From a checkpoint of a small image denoising autoencoder: encoder depths [5, 5].
Rows from block 0 of the decoder of a small image denoising autoencoder, named by matrix and row number. Rows with one number belong to one channel. Each number is 500 + 40 x the weight over its row's rms, rounded and kept within 0 to 999. All counts start at 0. Numbers have three digits each. After the name is the row's rms in percent of the matrix's.
After each channel's rows are labels from the 100 images, of 14848, where the channel reaches its highest value: "top examples" is what is common among them. Only what is clearly more common there than usual is listed. The data: fractals drawn by 1,000 iterated function systems, in grey. In brackets: how many of the 100.
# convs0: first 3x3 conv (decoder.mid.0.convs.0.weight, 192x192x3x3, each kernel summed), inputs 0-63
# convs1: second 3x3 conv (decoder.mid.0.convs.1.weight, 192x192x3x3, transposed, each kernel summed), outputs 0-63

convs0.145 103:438496503506535462482574507478576480469425498511500498491524447474439521460450558509499534502520484522499437502492500428526479490419521383444496502462507453516567556510518505504550545443492558
convs1.145 098:498453517554558483516478456479466473520560488453524548569510498511587453514564531473525550467497500369485436517532548492541491462517493494404496508424511508484547490456548423524530483490448496
top examples: dark on light (100); sparse (72); two maps (57)

convs0.111 080:519560547471489513493463448524571453568485463526472393501471511517458527539486546565493492554440459445452542509527530455440461552537456517499489593590478541540442484529465504499523479497528480
convs1.111 095:506451485471491521472525550444499529537521549527487552473445495475463563472516476514437462479553412556541511474513458478455484515518559462486524474469440496451480465526474588482515476486498454
top examples: dark on light (100); sparse (84); two maps (74)

convs0.20 151:489461558485547544547500422467508521470492474549526481464499529506509478509514492538417487515516505542501559459521460506508526487500496510500544504523482489479445462465511439528521487540506470
convs1.20 163:487490463480533530562544486505462497500497483503488463547502479510516424480522504473536501481492513482484472446493445478617516515470480519462556467461507494482431517507460496526517466458529488
top examples: sparse (100); two maps (96)

convs0.133 138:496516412484383470415499469563454488513515488520522495452532513497491494570521507509474501552472577476532410554502579460514504558471529504487422505506512504571490517505479529504545558475531531
convs1.133 166:491489496482552506513516501499480444515513491502464538529500468640473485518370505499497454488483475449497464519462534533507518494534464511499550566473484528484521483563488483484497413483503522
top examples: dark on light (100); sparse (70); two maps (63)

convs0.61 099:490599507466529416544487532511469430550463447490538477476555467496496451517428488422432453541453495501504505518492572477480504496521454445445510575440502523530488528537505496459494530465442551
convs1.61 094:546527511463484494451542498490497471480533401497457496464434468533504485485603457485534496479511522484486512460577463543493508548519502466407531508499430470477507445490487495496505540517467555
top examples: dark on light (100); sparse (68); two maps (59)

convs0.34 118:577457462452509484490461480469476477500434496410490456512494539454481530444567569528456499417532550506458488500486519467465515515576493472531495501483487400529484454458546494449501493481503430
convs1.34 133:508487477508512505495461503501560485509482534492495455501541514656571544502489470462474534480522476551461492517559505501414507508509487533519511524518479488475535566530457527475497479515511573
top examples: dense (49)

convs0.73 091:506501502462497465499506533502494521504513431517441478483463517458491488484480523506471482500480528567523478547517465486487530508570444435509487465440482426519430451442497498431529400518519472
convs1.73 097:513469544496445439498471514497608451513500487490522470444580527547523462478543479551444513490488521534469572490512440546528467586534495547556526524510549571485482573419502526494449501516477482
top examples: two maps (77); sparse (71)

convs0.116 092:476456456441459496502487505532438476432508440531567499456377519528505505543462504459489530464522497492517511511513524406499511480509479528482520545498497447464519502539490481530508423509536503
convs1.116 103:485483572601481453413476460554559490539481451512444527488460446558447473459499510513505521517451564501525459495499553519512492535547529438473504539495529559562576528456483581527478489595500554
top examples: sparse (93); two maps (83)

convs0.96 118:529471474481432505492557469565459504442480411416533503522531489451497464575484553474481492464517551495472531517416545552491480556558562577465527606490516496498567459538491489522538534544479539
convs1.96 096:519511535500456490482517522504521580521451515529496504505499549403467475489402459530431556483467506556480477520522492510486479480463537553513480478536521487505500514517504597421523486577535444
top examples: dark on light (100)

convs0.130 103:518534503525498505542494509567553481494478439551571410494508503453440496521500519484449483549528535452546516543527467476544528518474498439442556454400469482507477535432463527492562531518533485
convs1.130 110:553428470497541561504514491462533526431594521485448497515490499557508491469466508480509575579532468486500532475564473523483554565500390515509532451511462546497545533465493455462491480507560502
top examples: dark on light (100)

convs0.84 098:497549497466494462513490469485459546475495502464534485385519575512534459452449467435478499501450529514457475495521469438455486546456503445494505491474486440522499427469489506437512513560471442
convs1.84 110:574531442577490528493586531475538494491511432492531545583528542573494501547469488481471535442500506469476546500464487465516458527456520477516451504568500586487457448473446521481547516550551486
top examples: dense (27)

convs0.35 093:535647454516456503536579493470488434549479411535561533449431492528441430553472539509518460489392469541505508559460559455365515498496473536427538495506489456474533526538483516509487476459447485
convs1.35 090:467574490444541527458644490486473491525457389544488468516525523449561455505494493460554459471486512479508498513478541595528593551433535522466504512476463520478453477480523492477527459473497461
top examples: dark on light (100); sparse (79); two maps (73)

convs0.131 101:560509475490481478495508418517518462524461489425495511508506431510430497524478524536537458487522466446451490472395500474477503470500561547504504542515526491516588498526461553522438524490493488
convs1.131 098:510496517482564491501550534491436531529487512500448527597446457488525577527562587500496547507493511558448442465554552534527459490529519460489487476415532477528529523550494461499508490474484517
top examples: dark on light (100); sparse (63); two maps (61)

convs0.57 149:503541539463472488550525516500475511522511567531511507513459481497463495514499530497493480477473424515503579598458511542489518554470552547533591507520520532410555486553473504530456489502520549
convs1.57 165:519467495507515429515481466502520493474495464500487524434443459540453488513649517484469524533476485520489432498461524398539517523525533493525466507489542524534442515519450439475473486423502515
top examples: dark on light (100); sparse (94); two maps (89)

convs0.143 095:511503507524527500487463499532529487490480546532508500402505493508539449516495525506425496507442468545517594541489483513504493507559478486488529496506503550425518530435454475457568610430501538
convs1.143 086:470544521544493514557511544563523422431486492479439508511529509474494417443488563428476517486433561544552483435518552523519503528503418499577501525512494531495476498490459452496549503521491493
top examples: dark on light (100)

convs0.32 126:507473463521583496472514467485530494519441483584435510499467471520453457404487610505456454556536482494516533540466523487513476500575491432473514510458485474445492556540484442435512507461561552
convs1.32 125:431478558537487498549427518542494500550507475498529519491599578518485495516563461541461468500498571482494485467472507520533481569523442514497466482565503505537563458517500440508495526520502519
top examples: dark on light (100)

convs0.7 088:468480483518506479497488494442508583490487527558481603529509450424473499477506479493454521452483495472463465499501487478506522486501483526500477445418481486520481495459540471482474471539540441
convs1.7 094:502508496475473509490463499516474530543484518495550449484535474530444437518384469488455495501448508370564472523493524537519519420465413506475546534508579506514447518495521439459547527520561546
top examples: sparse (53)

convs0.184 110:453509488475511526498480531448490469512514388486447500567495477509533550510491503462540579503494492406447475462436539448502521470533474494467444447568508506474509509502478448515472441524515475
convs1.184 093:500475518495484477453481441493503569532509543504452446461543493485451522525530511520493500570518516566522525469505517489509491503547494540512492554452537567490554463481493516536533474497494528
top examples: sparse (63); two maps (60)

convs0.33 093:503500472474545478511490464489544471563481546492496392474526466512469517462447490530456485594516437473509490506557529460533576497439489548453580622524410408509444459553509483515495545468508493
convs1.33 105:512439476537467522471548523538442465565511524497446544483509540463467472558624463547582498522495441558526499488582517422533495489529534464534471446508563512523517537428518543533490550498445451
top examples: dark on light (100); two maps (61); sparse (59)

convs0.42 113:507444492486496428497479468502477533491527480519474469526502512454431592453518473523446528491518517572467524490508535501519466513487465537541515486471488451476451496434468482502524466558520487
convs1.42 118:564534493555555440453490477477478462485559484485549490488431465493504595533600529499537524476519450449488487512476530456413488506529510500507485474487489536520528420505496455457535510442511448
top examples: sparse (89); two maps (81)

convs0.101 115:441478526552467480500506482519587449559485516516596487476476496508481471474478509509484464622489463429495606517487488474498529442496531480477536498492496563478475580513450517468516472479475455
convs1.101 099:465445447471504465532479504512515502405510511494447519499518433693546492449570451466483428529586553531525593510490499442498516501504459523434484514464487479514570430506461438527527473544518603
top examples: dark on light (100); sparse (81); two maps (68)

convs0.122 122:558509557481495461469437518469529501555451537498499484502508453538464465473482487409521508509471508502470546574500505451466577599601488499423581449489522474531522544507479396420569537465567472
convs1.122 115:505493577536462488510428547533505532558523500463510466415507615524572555476567528482516449530461481487535535493526489530506551490500579466473512483545413414450540490450480499483517473467504458
top examples: dark on light (100)